Rows from block 9 of the encoder of a small segmentation model, named by matrix and row number. Rows with one number within an expert belong to one neuron, the router's apart. Each number is 50 + 10 x the weight over its row's rms, rounded and kept within 0 to 99. All counts start at 0.
Before each expert's rows are labels from the 100 images, of 14848, where the router gives the expert most weight on average: "strongest on" is what is common among them. Only what is clearly more common there than usual is listed. The data: pixel-art sprites of 400 made-up characters on tiled backdrops. In brackets: how many of the 100, against the usual share in percent.
# router: router (encoder.blocks.9.mlp.router.weight, 16x160), inputs 108-159
# up: expert up (encoder.blocks.9.mlp.up, 16x80x160), inputs 108-159
# down: expert down (encoder.blocks.9.mlp.down, 16x160x80, transposed), outputs 108-159

# expert 1
strongest on: grey (29 vs 8.3)
router.1:44 40 50 53 40 56 54 60 67 53 31 37 44 70 61 58 43 75 50 59 53 53 60 53 38 49 40 53 49 59 48 63 55 30 51 43 49 50 49 43 61 41 28 47 57 63 43 55 42 51 44 38
up.0:56 58 74 47 37 61 53 69 26 57 52 42 32 38 61 40 73 59 62 39 41 51 43 39 64 59 44 33 53 53 68 68 58 48 57 65 59 45 57 59 46 50 62 58 58 62 62 56 69 46 45 55
down.0:53 50 43 41 40 56 68 40 46 65 64 57 59 43 51 42 52 42 57 52 37 50 45 53 61 47 69 38 56 44 65 59 54 49 53 54 52 59 49 41 48 41 37 43 56 37 54 47 39 62 56 57
up.1:43 54 40 46 45 57 60 50 59 49 46 41 59 52 61 43 73 49 50 57 61 72 70 42 69 48 58 54 42 56 45 63 57 60 54 36 51 35 64 56 51 39 67 52 53 35 55 51 51 47 55 58
down.1:54 52 59 48 53 34 37 59 48 59 32 42 38 48 43 52 46 58 55 42 42 44 61 58 39 34 51 48 52 54 51 64 44 69 52 40 60 54 45 47 52 48 40 34 67 31 44 53 52 73 51 49
up.2:44 65 67 50 44 54 46 69 44 64 49 44 57 57 45 68 56 54 46 61 58 48 48 27 45 58 58 49 42 37 49 40 40 49 41 36 43 44 25 49 62 47 44 52 48 45 43 45 71 50 43 37
down.2:56 43 67 47 50 47 58 59 58 46 45 64 29 61 50 53 52 42 45 51 41 28 52 57 49 41 68 68 44 46 60 54 32 49 60 55 44 65 58 49 51 52 45 47 61 34 46 47 44 51 41 40
up.3:52 56 59 46 42 26 59 53 44 34 57 37 31 35 35 37 50 66 56 43 43 45 29 61 67 51 28 44 44 56 38 43 60 42 53 33 52 58 47 47 61 51 39 63 54 46 52 53 49 45 70 59
down.3:47 39 55 63 53 36 46 52 26 32 53 51 45 49 35 51 56 58 55 50 45 61 44 48 63 52 48 22 46 64 44 40 53 57 43 50 53 68 39 57 46 30 42 71 54 46 43 35 51 63 47 50
up.4:37 35 56 60 47 55 62 39 51 57 61 50 32 47 57 27 48 61 64 36 39 51 40 52 49 54 30 44 67 50 41 45 54 35 68 67 42 58 44 64 54 63 54 56 37 63 65 51 43 61 49 53
down.4:50 46 46 49 55 50 48 55 52 54 76 57 57 36 40 49 50 56 44 53 60 44 42 37 67 49 49 49 38 50 54 46 55 39 40 52 48 52 54 49 34 54 49 40 53 65 48 38 53 59 61 60
up.5:52 46 42 63 33 56 64 64 54 42 50 45 46 55 56 59 62 37 44 60 55 59 37 50 46 53 46 48 44 54 53 42 47 62 55 60 31 31 46 56 52 58 63 62 51 53 49 41 50 34 54 53
down.5:48 49 55 51 34 56 43 38 54 58 49 50 58 52 46 55 50 57 52 44 49 52 51 46 43 32 36 50 46 49 55 51 68 60 50 30 63 41 49 56 42 32 60 52 55 59 68 57 61 59 49 39
up.6:48 44 38 44 44 23 49 49 62 38 54 35 69 58 50 50 59 55 67 65 42 57 54 62 46 50 43 40 63 42 42 51 46 52 60 40 57 41 65 38 62 47 45 49 69 45 58 49 55 43 58 57
down.6:45 49 57 58 43 52 49 52 49 36 31 44 56 32 54 60 56 62 51 43 46 43 56 50 33 47 61 50 53 45 51 55 40 62 46 37 63 58 73 46 43 56 52 44 39 39 38 61 63 48 53 55
up.7:34 69 34 45 34 51 59 63 55 47 51 60 69 62 53 56 42 33 56 45 59 57 59 33 40 53 73 53 28 43 56 56 46 34 39 35 32 35 46 43 58 58 63 56 48 63 49 54 63 53 46 63
down.7:57 55 53 34 51 48 41 49 64 52 49 60 44 59 51 69 51 52 41 60 52 52 61 32 45 51 64 61 22 52 57 64 33 64 53 38 48 48 66 41 43 58 50 64 38 46 39 52 44 33 27 58
up.8:55 35 55 40 59 56 41 53 44 33 56 34 50 47 47 57 63 49 55 56 51 46 42 59 44 43 59 45 47 61 55 40 36 49 44 37 46 39 45 54 55 47 50 35 54 43 44 48 47 41 46 41
down.8:21 56 39 32 36 56 58 36 39 51 76 53 56 61 66 55 47 45 47 63 36 74 39 57 33 54 52 68 65 32 46 50 51 51 68 33 61 45 43 51 52 35 61 48 44 60 68 63 73 54 46 47
up.9:30 48 41 58 69 46 57 41 65 25 65 39 57 66 57 61 46 60 66 45 63 51 61 33 53 55 49 59 45 35 49 52 46 63 38 36 56 60 52 52 62 53 49 41 70 45 52 40 62 43 46 47
down.9:51 32 49 40 33 50 37 62 55 52 54 52 59 68 59 53 47 56 56 53 61 42 45 46 47 45 45 68 45 39 78 56 57 64 36 47 51 58 64 50 52 60 47 48 57 52 50 55 63 34 36 56
up.10:54 50 55 36 35 54 50 55 59 60 39 37 57 33 42 47 41 59 46 62 32 41 54 60 34 41 53 58 54 53 52 56 49 30 57 64 63 43 21 41 51 63 58 58 77 42 25 51 51 64 54 37
down.10:41 43 48 58 69 61 51 56 58 39 41 49 45 47 55 32 58 41 56 69 48 63 50 54 47 40 51 67 33 41 39 52 32 38 54 63 51 53 47 52 67 60 63 53 53 43 44 53 32 37 56 39
up.11:51 59 48 51 51 40 67 66 30 36 22 57 69 52 49 68 54 35 46 56 53 44 56 59 33 48 48 33 67 50 54 51 58 53 43 48 48 46 60 46 45 60 52 46 59 61 49 52 53 54 68 56
down.11:36 60 57 55 50 57 53 68 39 38 31 46 61 51 38 63 54 38 40 61 53 54 62 41 43 52 39 51 51 54 46 45 60 42 39 49 28 45 43 55 50 50 58 53 63 54 50 64 64 53 39 53
up.12:44 39 53 53 28 58 64 40 53 57 44 41 36 43 39 39 50 55 57 49 54 65 61 50 68 41 55 47 65 57 50 59 64 42 63 53 51 73 43 65 40 55 61 52 63 48 52 67 43 63 64 54
down.12:40 46 43 47 70 58 50 60 53 47 66 49 38 44 54 40 56 59 57 46 52 50 52 42 38 55 39 34 49 54 45 61 40 40 40 51 61 45 48 40 41 49 44 39 57 44 56 48 45 54 48 38
up.13:58 42 49 55 48 35 45 51 25 55 49 49 59 35 51 42 45 63 55 51 30 36 36 58 47 31 42 39 55 48 49 40 41 40 54 60 74 50 45 40 42 58 52 50 61 60 50 50 62 65 44 36
down.13:35 54 51 47 61 68 50 43 42 48 53 49 55 37 51 17 56 47 34 45 57 59 50 47 44 43 54 70 37 51 48 47 47 39 66 54 61 29 28 58 61 60 51 49 60 49 49 67 27 59 62 54
up.14:49 57 49 38 40 61 44 54 72 51 47 60 56 48 56 59 49 47 57 52 61 59 64 57 49 55 57 76 51 74 36 57 76 52 51 54 51 31 60 49 45 55 45 55 59 49 56 51 36 55 52 47
down.14:55 59 43 53 27 44 31 46 46 47 52 49 45 55 67 51 54 50 35 50 57 50 55 56 38 55 61 79 37 44 54 54 41 37 63 43 39 37 52 34 58 38 47 39 52 43 51 68 41 62 46 51

# expert 2
strongest on: red (27 vs 8.5)
router.2:59 65 55 46 38 54 38 43 44 52 47 44 33 24 37 43 60 42 37 44 55 39 38 42 58 41 61 56 53 48 69 37 54 49 51 49 54 41 46 64 42 59 61 61 40 42 52 71 59 56 55 56
up.0:59 52 50 54 62 30 47 53 69 50 47 42 40 51 47 64 63 54 63 51 55 48 42 42 44 47 55 66 43 50 32 53 60 50 54 42 44 62 35 41 53 60 43 53 46 45 50 45 43 33 64 49
down.0:45 41 42 50 39 57 49 51 80 59 52 46 41 22 49 44 55 32 52 35 45 55 56 55 56 65 37 38 39 53 58 52 55 36 52 48 46 45 61 51 47 45 50 47 56 36 44 72 39 66 73 58
up.1:54 57 55 51 49 49 68 36 53 50 68 35 26 46 56 58 66 40 44 39 30 60 50 45 56 55 42 51 58 47 37 50 68 46 62 52 61 45 36 45 51 51 36 59 66 58 50 50 54 56 52 42
down.1:58 51 34 65 58 54 58 46 48 42 67 39 46 42 32 39 62 33 52 53 55 57 44 54 50 47 69 44 57 56 45 50 51 39 46 61 48 43 35 54 48 66 52 50 54 38 66 24 50 66 38 67
up.2:44 29 64 50 56 68 51 59 52 34 59 56 57 58 55 53 45 51 48 51 52 59 53 65 51 48 54 53 33 42 54 48 46 40 59 41 39 57 64 47 62 49 39 49 66 76 50 32 37 39 61 57
down.2:67 43 65 52 66 55 31 50 41 24 59 48 53 52 62 52 52 40 50 50 54 61 70 55 43 48 48 44 46 38 37 59 47 47 53 51 51 48 54 43 45 40 36 56 55 49 40 37 46 49 47 52
up.3:49 50 41 44 47 46 40 49 78 41 31 38 62 45 43 45 35 29 52 49 57 60 63 53 47 45 61 37 58 51 59 47 48 49 44 38 70 43 52 36 49 24 32 45 70 56 31 57 52 55 40 43
down.3:40 38 61 52 62 32 52 42 32 45 50 71 38 49 42 47 50 42 55 61 63 45 39 55 66 45 27 55 42 49 44 37 62 73 54 38 51 63 43 64 46 29 58 63 46 44 45 46 66 51 61 45
up.4:40 37 42 47 43 43 44 45 64 45 54 39 48 48 41 47 65 46 68 54 45 47 51 48 37 53 43 63 57 40 48 51 52 65 46 66 69 40 60 53 51 65 62 56 52 56 57 55 60 32 69 57
down.4:61 74 61 45 71 44 60 49 61 54 48 52 52 32 42 46 45 39 36 46 42 63 59 52 51 47 55 36 61 42 47 48 44 53 50 33 45 53 33 52 54 48 51 46 45 48 68 74 51 62 52 38
up.5:46 52 49 51 74 51 36 44 64 54 43 44 49 43 55 45 67 40 38 60 48 44 39 71 38 42 66 45 56 56 68 54 50 58 50 46 32 36 62 66 59 42 48 33 24 41 51 30 29 33 61 52
down.5:47 54 33 54 45 45 54 29 53 51 41 40 54 53 57 52 63 67 46 48 52 51 55 49 24 58 39 44 67 55 51 58 28 66 61 31 49 33 45 55 58 50 66 47 54 38 34 62 58 39 70 43
up.6:60 51 45 42 29 35 42 64 44 58 55 31 50 47 57 53 58 66 44 53 43 36 40 60 37 36 36 48 52 55 52 43 57 53 66 46 65 47 48 56 30 41 41 60 36 49 52 48 69 64 28 56
down.6:48 35 57 61 36 56 53 57 53 37 40 51 66 63 53 44 65 65 51 59 48 55 39 32 44 43 49 50 53 46 55 51 52 56 64 40 39 60 65 64 53 56 49 55 34 56 37 52 51 48 46 41
up.7:40 53 48 51 45 37 59 50 51 54 70 58 50 49 52 45 42 66 58 60 48 49 47 35 56 43 36 60 52 54 55 45 65 55 59 47 79 55 49 55 39 68 61 76 46 31 44 56 49 56 67 52
down.7:38 57 43 49 43 52 54 57 57 53 47 43 51 56 30 40 32 39 39 47 48 75 55 49 57 52 62 37 60 40 44 31 75 51 45 57 49 57 63 50 51 62 64 51 64 39 54 58 53 52 65 63
up.8:44 43 40 41 56 55 51 62 38 37 48 50 49 60 42 64 54 40 45 61 51 64 48 57 46 51 53 46 26 55 43 58 27 48 42 53 67 47 52 33 56 34 57 47 62 55 47 62 53 40 50 32
down.8:51 51 54 42 50 59 46 63 53 45 47 59 22 48 56 54 63 58 62 38 39 36 59 52 62 30 52 51 38 38 56 45 48 48 59 49 70 50 66 39 50 40 57 52 57 54 40 43 46 56 52 58
up.9:53 26 53 51 46 70 34 50 61 41 38 56 52 34 39 21 40 42 38 63 48 46 24 65 44 40 47 31 41 49 58 51 46 59 69 40 32 36 54 44 54 50 60 50 49 54 37 56 43 42 53 57
down.9:56 49 70 38 66 55 32 45 31 45 40 64 43 55 53 49 55 63 30 62 50 63 47 40 55 36 40 57 53 52 38 55 40 71 39 58 43 52 49 55 52 43 27 54 46 43 43 44 48 37 52 49
up.10:61 47 51 38 42 49 59 37 71 54 63 57 44 36 47 68 62 50 57 58 36 45 59 42 55 49 55 62 63 59 49 60 34 50 64 64 70 61 53 57 42 62 46 55 69 40 36 46 33 45 68 50
down.10:52 53 53 42 52 49 46 41 46 46 57 61 44 40 45 41 33 45 50 50 60 64 36 44 73 47 57 33 51 56 43 50 86 33 59 46 27 56 07 52 45 55 64 51 52 43 72 62 35 57 54 55
up.11:62 34 33 56 41 51 46 71 41 44 35 58 49 48 45 45 48 33 58 55 60 60 40 58 49 54 50 58 60 26 51 82 44 43 48 39 53 49 70 37 59 50 65 32 48 35 48 52 55 45 48 68
down.11:54 61 50 44 37 57 56 49 39 45 47 54 48 51 54 41 47 62 38 32 42 48 54 73 50 35 49 36 49 45 50 73 36 51 47 42 50 33 47 64 40 29 56 55 60 65 54 37 49 55 34 42
up.12:36 46 44 42 55 40 68 48 51 56 35 38 65 69 53 36 48 38 50 50 62 60 69 47 55 41 74 36 50 56 53 46 34 52 37 55 46 54 55 40 58 42 34 53 57 76 54 48 51 45 52 51
down.12:42 34 64 51 70 42 67 54 31 47 61 40 58 56 53 59 27 45 54 54 44 48 44 52 46 54 41 44 43 52 44 42 64 44 44 46 52 49 46 52 46 43 36 50 42 37 55 48 65 65 44 39
up.13:65 50 61 48 40 24 47 45 61 64 41 42 49 45 44 65 51 58 51 51 47 54 40 31 60 45 53 57 56 47 63 55 69 59 55 35 55 56 36 37 46 64 59 66 46 64 40 42 67 57 55 52
down.13:55 35 64 46 44 55 60 62 53 59 52 40 43 39 44 42 44 48 53 55 54 42 45 65 64 51 50 45 44 53 67 53 53 51 63 72 32 63 61 54 41 55 55 41 52 41 38 48 37 46 57 48
up.14:38 45 45 37 45 42 50 60 33 42 51 61 60 54 56 47 28 40 51 44 46 48 58 47 68 49 53 49 45 52 64 39 84 46 50 44 38 40 54 41 57 60 74 49 48 51 47 62 76 51 41 51
down.14:54 48 49 57 55 53 51 42 35 39 63 62 40 45 56 59 23 47 36 54 41 58 44 38 52 50 52 43 61 43 61 49 42 56 48 54 65 46 46 47 52 67 49 57 55 56 57 53 51 55 53 51

# expert 11
strongest on: grey (32 vs 8.3)
router.11:56 68 40 40 59 49 37 43 48 64 51 59 68 82 60 53 58 62 41 56 60 49 54 42 48 41 55 47 51 52 53 57 58 61 38 28 46 35 44 47 62 27 64 41 32 51 56 65 58 44 45 45
up.6:54 48 49 44 54 63 45 39 68 56 48 41 50 42 57 60 59 51 47 21 49 62 66 53 57 41 43 48 39 58 47 55 55 40 66 34 47 54 48 67 47 49 43 44 56 21 27 63 48 55 39 48
down.6:39 42 36 46 35 56 39 55 42 52 53 50 39 60 60 48 71 46 63 36 32 55 51 70 67 40 44 52 48 52 47 45 38 65 50 59 56 49 55 52 48 35 39 46 33 56 28 32 49 36 47 51
up.7:42 58 39 50 61 69 51 50 61 67 58 49 61 67 46 47 52 52 45 30 50 31 64 59 48 57 42 29 54 39 66 49 56 59 62 48 41 30 63 56 50 49 41 38 39 54 47 50 46 42 50 54
down.7:59 49 73 39 46 59 29 45 50 57 47 69 47 52 62 62 60 68 51 46 47 58 44 45 47 44 37 39 34 50 55 61 54 53 57 63 55 48 57 47 41 42 65 58 45 77 56 53 51 37 40 44
up.8:45 50 49 31 32 51 52 59 79 44 41 58 45 57 56 56 57 61 63 58 52 53 73 51 58 67 40 57 72 40 53 56 52 42 49 52 57 36 62 69 53 66 50 49 55 52 38 58 53 53 53 57
down.8:63 35 52 61 48 43 35 39 35 50 39 30 64 53 61 75 45 43 49 66 45 39 53 52 55 60 51 50 40 48 66 59 47 43 34 49 59 41 67 49 53 65 71 43 39 45 50 60 54 50 44 64
up.9:48 74 54 50 58 35 47 47 33 59 53 41 35 37 27 41 44 50 61 33 48 57 43 49 68 54 74 42 55 57 53 56 67 75 42 38 50 52 53 46 51 42 43 68 49 39 61 48 39 38 48 52
down.9:44 58 39 55 67 48 59 24 52 35 47 60 54 58 33 52 54 65 39 38 63 58 57 52 42 51 62 49 46 65 53 42 53 66 55 57 51 41 48 63 46 53 57 59 40 51 57 48 44 46 53 49
up.10:42 50 64 66 62 44 49 39 41 44 49 62 43 44 37 32 55 50 43 62 55 44 43 36 39 63 47 48 52 55 33 41 35 48 42 41 47 37 57 46 53 47 56 59 56 44 59 53 57 48 39 44
down.10:61 62 48 49 37 39 61 49 54 48 38 72 33 42 29 48 43 35 51 42 58 38 49 70 52 33 55 42 48 66 59 36 63 53 36 62 50 33 52 54 41 33 35 70 40 42 57 54 50 54 50 43
up.11:50 36 48 47 38 55 20 60 46 39 42 43 59 66 53 58 56 55 70 51 61 45 48 60 47 65 62 50 49 51 50 53 52 41 52 40 62 61 62 47 45 52 41 53 62 35 41 40 52 28 60 46
down.11:32 52 56 54 61 58 28 52 51 53 58 43 54 74 63 63 42 45 54 58 50 40 48 50 40 46 42 67 18 63 38 49 38 33 55 69 50 48 41 48 41 61 47 57 62 36 47 52 58 56 55 44
up.12:52 43 54 44 42 49 39 60 53 43 45 37 49 36 65 44 61 57 65 40 51 63 63 34 58 37 50 65 32 55 53 57 55 51 37 42 62 69 35 50 42 43 39 55 59 34 37 43 33 40 46 46
down.12:48 47 49 49 51 41 49 52 44 61 67 49 63 53 46 45 41 37 43 47 47 50 50 67 36 34 53 57 28 51 37 46 33 39 59 41 38 44 50 51 52 56 38 43 44 49 50 59 38 37 53 44
up.13:56 49 68 53 40 30 55 57 80 42 36 61 36 29 46 57 51 26 56 58 49 65 42 53 45 43 52 45 37 19 45 41 50 47 63 50 54 56 64 44 60 53 52 52 57 38 55 38 60 54 59 32
down.13:44 64 56 47 40 35 60 56 41 73 44 50 47 47 43 43 51 48 44 74 74 40 48 54 60 57 51 52 50 56 65 58 43 62 36 54 65 45 47 59 53 48 51 45 59 30 40 63 50 60 38 37
up.14:46 34 68 43 45 40 59 43 54 66 68 33 69 48 43 46 44 45 46 52 48 49 46 48 54 30 42 39 39 49 20 47 49 48 59 34 61 55 50 49 38 47 57 49 44 27 51 41 71 65 40 51
down.14:44 54 36 73 48 37 49 58 38 53 40 48 40 61 37 45 62 44 60 45 51 50 40 67 43 42 54 46 63 58 53 48 46 62 24 47 48 64 60 59 43 53 39 36 54 62 44 30 53 43 42 46
up.15:40 59 55 26 41 62 51 47 65 43 52 65 41 38 39 53 49 55 54 18 52 54 51 46 56 45 58 61 34 62 61 50 42 49 47 48 47 40 55 52 44 43 42 47 51 51 49 55 53 50 26 49
down.15:49 59 46 39 48 54 46 68 58 55 60 37 34 41 61 43 50 62 37 39 43 50 54 61 43 41 41 37 48 41 45 38 50 51 56 40 62 46 49 58 34 47 48 49 39 53 24 46 58 41 46 47
up.16:52 56 63 46 63 42 51 41 70 77 61 33 63 66 56 45 54 56 40 58 53 42 52 54 60 46 33 52 48 57 31 44 47 49 61 51 54 45 44 50 50 45 52 52 40 48 55 52 51 68 53 43
down.16:43 57 53 60 46 40 47 48 55 54 31 53 32 44 61 57 53 35 47 42 43 51 53 61 43 77 38 38 59 62 40 49 50 51 35 41 38 51 57 60 48 55 48 52 40 57 50 49 37 47 42 51
up.17:51 42 58 64 58 40 68 49 51 60 36 62 63 63 55 42 53 44 38 66 66 36 45 53 51 42 57 53 64 54 40 49 72 43 46 60 40 55 27 50 52 52 47 46 47 53 71 48 54 50 51 37
down.17:62 40 53 69 48 39 33 70 51 57 44 51 53 50 41 27 52 38 63 55 67 49 58 53 56 63 56 42 67 41 45 48 68 53 57 47 38 65 49 42 47 59 31 56 62 46 57 43 60 58 49 35
up.18:48 37 59 58 38 60 58 64 62 44 62 50 45 54 52 60 69 46 56 35 51 48 46 50 40 42 58 61 43 66 43 41 56 51 54 48 60 58 46 35 44 39 42 51 52 40 40 50 53 49 42 55
down.18:36 65 50 45 54 40 41 50 44 55 60 53 34 47 37 63 60 59 56 48 46 46 48 56 33 42 48 46 55 49 43 34 43 56 56 51 54 43 64 51 45 37 38 46 52 53 42 62 48 46 50 43
up.19:43 46 46 45 43 33 48 60 51 36 50 44 62 55 27 48 47 57 58 56 57 56 31 63 55 53 56 44 43 51 46 56 46 67 41 39 51 42 43 50 49 49 53 42 64 61 49 51 48 42 61 51
down.19:41 65 42 51 65 53 59 47 49 49 54 42 64 55 57 69 66 50 52 46 49 42 56 17 43 37 52 50 54 53 44 61 32 51 59 43 40 62 42 34 65 63 61 58 49 38 48 58 65 56 42 44
up.20:44 43 52 61 52 37 71 40 54 58 58 48 42 50 43 49 52 43 35 42 55 58 40 51 48 37 50 49 31 59 27 49 57 37 51 50 42 57 34 37 48 49 59 42 46 41 54 60 68 68 32 48
down.20:67 51 50 57 41 46 54 66 35 47 57 47 33 39 35 41 54 25 47 68 50 65 45 45 54 60 63 45 48 53 50 36 59 69 48 43 61 56 50 57 42 34 40 43 62 53 51 35 68 56 60 67

# expert 3
strongest on: black (47 vs 8.5)
router.3:45 66 49 40 37 52 43 64 44 51 41 37 53 33 58 40 50 46 39 42 49 33 45 38 49 40 41 29 51 57 60 45 35 26 55 67 51 50 71 53 43 71 45 47 43 62 55 63 50 59 52 48
up.6:61 40 49 52 54 48 47 49 57 40 53 57 54 58 49 55 62 40 79 52 49 62 40 53 49 65 37 47 32 66 46 49 47 55 51 58 57 47 47 64 52 64 46 62 43 38 39 36 55 38 59 48
down.6:58 46 51 52 51 32 32 34 48 48 42 52 44 53 72 51 56 42 41 60 53 66 47 55 45 45 36 43 33 45 49 64 51 57 54 41 38 55 37 55 51 37 42 49 28 57 34 37 35 44 52 49
up.7:46 60 48 43 55 45 53 26 31 24 52 45 51 47 33 46 56 44 42 52 54 48 33 47 48 53 67 56 59 40 52 50 26 46 42 47 54 46 35 43 47 49 56 59 48 47 48 55 67 52 42 67
down.7:56 40 43 74 70 38 48 38 38 38 42 50 48 49 49 58 47 48 44 34 47 62 51 62 60 48 25 29 41 47 53 29 59 58 50 29 56 63 52 47 64 39 44 47 41 32 60 66 62 44 49 60
up.8:69 56 52 34 48 56 39 38 32 62 60 35 73 45 54 54 50 37 45 66 38 54 52 56 48 38 38 55 41 35 42 52 29 52 65 56 54 44 38 62 61 50 51 52 62 36 36 41 51 55 47 54
down.8:31 38 52 39 41 63 72 39 47 52 68 54 58 34 36 38 55 32 60 42 49 57 63 38 68 61 43 40 52 37 61 53 44 63 56 51 61 60 63 57 46 56 55 45 49 66 57 57 52 61 58 50
up.9:54 63 34 34 61 42 59 49 39 45 54 51 44 49 47 56 50 52 31 49 50 54 49 48 55 44 55 56 47 53 58 56 52 72 82 48 39 15 55 50 51 47 59 43 67 53 41 36 44 35 44 49
down.9:43 45 56 37 32 43 64 45 55 52 28 46 37 35 50 29 50 55 61 49 47 42 50 40 44 48 54 67 53 56 50 72 50 61 57 54 62 51 44 49 66 62 53 60 53 58 50 39 49 56 55 38
up.10:40 64 57 50 53 49 46 60 47 35 24 38 43 49 42 53 54 54 44 57 42 45 58 43 54 35 38 31 46 48 50 44 52 44 43 40 61 63 63 38 52 50 53 57 35 50 58 48 60 50 48 42
down.10:61 58 51 39 46 61 37 43 41 36 50 49 63 59 46 74 47 62 38 48 54 39 49 56 43 45 70 68 49 40 47 60 44 53 64 77 57 36 54 60 31 59 47 58 66 30 47 55 62 32 53 49
up.11:37 34 54 43 59 37 29 28 54 46 56 54 31 52 57 35 34 65 45 50 56 48 42 58 52 36 27 53 53 42 30 34 55 41 48 50 53 50 55 52 52 50 44 57 48 60 35 46 35 34 45 48
down.11:40 44 53 58 60 48 55 61 53 41 52 56 48 36 36 71 51 44 66 41 60 65 68 51 67 46 51 55 43 55 52 52 58 37 54 50 48 58 37 40 34 48 68 45 50 53 53 79 70 58 64 56
up.12:62 59 47 59 63 54 54 50 46 49 41 22 23 45 42 58 47 50 37 42 47 58 58 56 57 46 22 43 62 52 39 39 59 58 60 36 53 54 59 48 55 42 56 43 32 33 51 54 58 61 54 46
down.12:50 49 44 52 69 53 47 52 60 49 56 50 49 58 52 63 51 65 68 56 49 51 54 48 37 52 50 62 59 61 50 57 62 44 57 62 51 53 44 77 34 67 45 50 63 41 39 40 47 45 41 48
up.13:53 56 71 34 57 47 50 51 44 47 36 41 39 48 54 52 58 63 57 56 39 35 48 47 50 50 45 46 52 63 53 63 45 50 68 52 66 48 60 47 57 44 48 61 52 54 62 54 58 53 54 47
down.13:56 55 70 27 40 50 52 66 43 56 39 47 51 59 35 67 35 62 48 64 55 55 56 53 50 53 50 69 50 42 36 64 49 52 61 49 50 43 43 55 55 45 42 56 78 44 39 43 44 37 51 39
up.14:47 40 44 65 60 51 55 65 44 39 67 48 51 37 53 33 38 52 45 45 40 60 34 63 52 44 29 51 59 63 50 24 51 61 39 64 58 52 41 74 45 65 54 43 37 52 52 59 56 66 67 56
down.14:40 42 50 57 49 47 63 40 54 19 50 59 55 44 41 55 49 48 58 34 58 60 59 44 34 39 49 56 54 48 57 45 60 55 34 47 43 44 46 49 58 53 45 45 66 82 51 64 61 48 40 44
up.15:52 50 60 54 58 33 58 61 35 44 39 40 48 51 59 58 58 67 57 55 40 54 41 40 40 48 44 43 45 51 55 55 41 77 53 54 63 46 50 48 66 58 55 66 42 62 58 40 65 65 54 49
down.15:42 45 74 39 35 51 57 52 40 43 34 44 57 63 39 57 45 57 68 56 50 44 49 46 62 60 42 54 49 37 33 44 47 42 52 62 58 50 44 49 48 45 50 39 63 55 45 63 52 45 43 45
up.16:47 46 55 40 58 68 47 46 52 48 47 41 53 52 48 71 34 50 62 60 67 53 59 48 54 36 52 41 58 48 37 41 50 57 62 47 54 43 50 60 52 40 38 49 49 45 46 45 54 54 53 39
down.16:58 53 51 43 64 54 40 64 52 57 56 42 43 46 51 40 52 58 52 37 42 49 63 49 60 63 67 59 65 39 61 45 55 34 56 54 47 68 52 36 45 45 43 51 35 50 56 37 29 69 37 45
up.17:47 42 63 58 63 34 62 56 49 48 45 43 66 45 55 69 41 67 41 55 40 57 46 42 54 33 54 48 46 25 55 63 50 54 43 41 66 43 55 38 46 47 40 63 43 48 47 46 54 42 48 40
down.17:58 35 58 43 46 55 46 54 39 42 30 51 50 37 37 51 44 64 54 67 47 38 55 47 64 47 39 54 49 36 60 47 47 48 46 51 65 61 62 57 65 62 53 56 37 49 37 44 46 56 33 53
up.18:48 44 59 37 35 72 52 51 62 60 56 38 65 61 44 40 44 55 75 48 71 49 55 57 70 64 72 44 44 62 39 61 55 43 51 66 49 51 42 60 42 62 60 40 62 37 56 51 60 59 49 54
down.18:67 53 40 54 58 37 46 43 38 44 59 51 42 38 47 53 66 45 32 60 39 60 47 47 35 45 51 48 49 45 42 50 40 58 45 31 48 40 53 35 50 20 41 40 43 42 49 39 51 60 42 47
up.19:48 43 65 50 48 42 60 35 55 58 41 55 33 42 40 50 72 53 51 49 45 51 48 55 45 45 56 62 51 60 57 78 57 48 57 53 47 54 54 26 38 70 47 40 37 37 52 49 33 48 42 56
down.19:64 67 57 47 50 38 48 67 49 53 45 33 41 56 39 51 50 46 47 70 53 47 33 48 40 49 51 35 56 66 47 44 49 47 65 44 55 53 50 47 58 44 46 48 54 51 32 59 44 31 39 43
up.20:56 52 32 53 55 58 51 68 50 44 42 44 62 48 47 54 47 47 50 59 47 63 63 44 45 50 50 46 44 54 56 42 74 57 61 37 35 56 34 55 53 42 48 57 58 48 40 32 51 64 60 51
down.20:39 53 51 61 49 60 64 53 60 56 58 52 48 30 54 45 42 54 56 38 41 56 57 44 60 54 59 47 68 65 54 47 53 47 43 63 53 40 58 69 54 71 48 41 55 52 50 40 43 59 43 50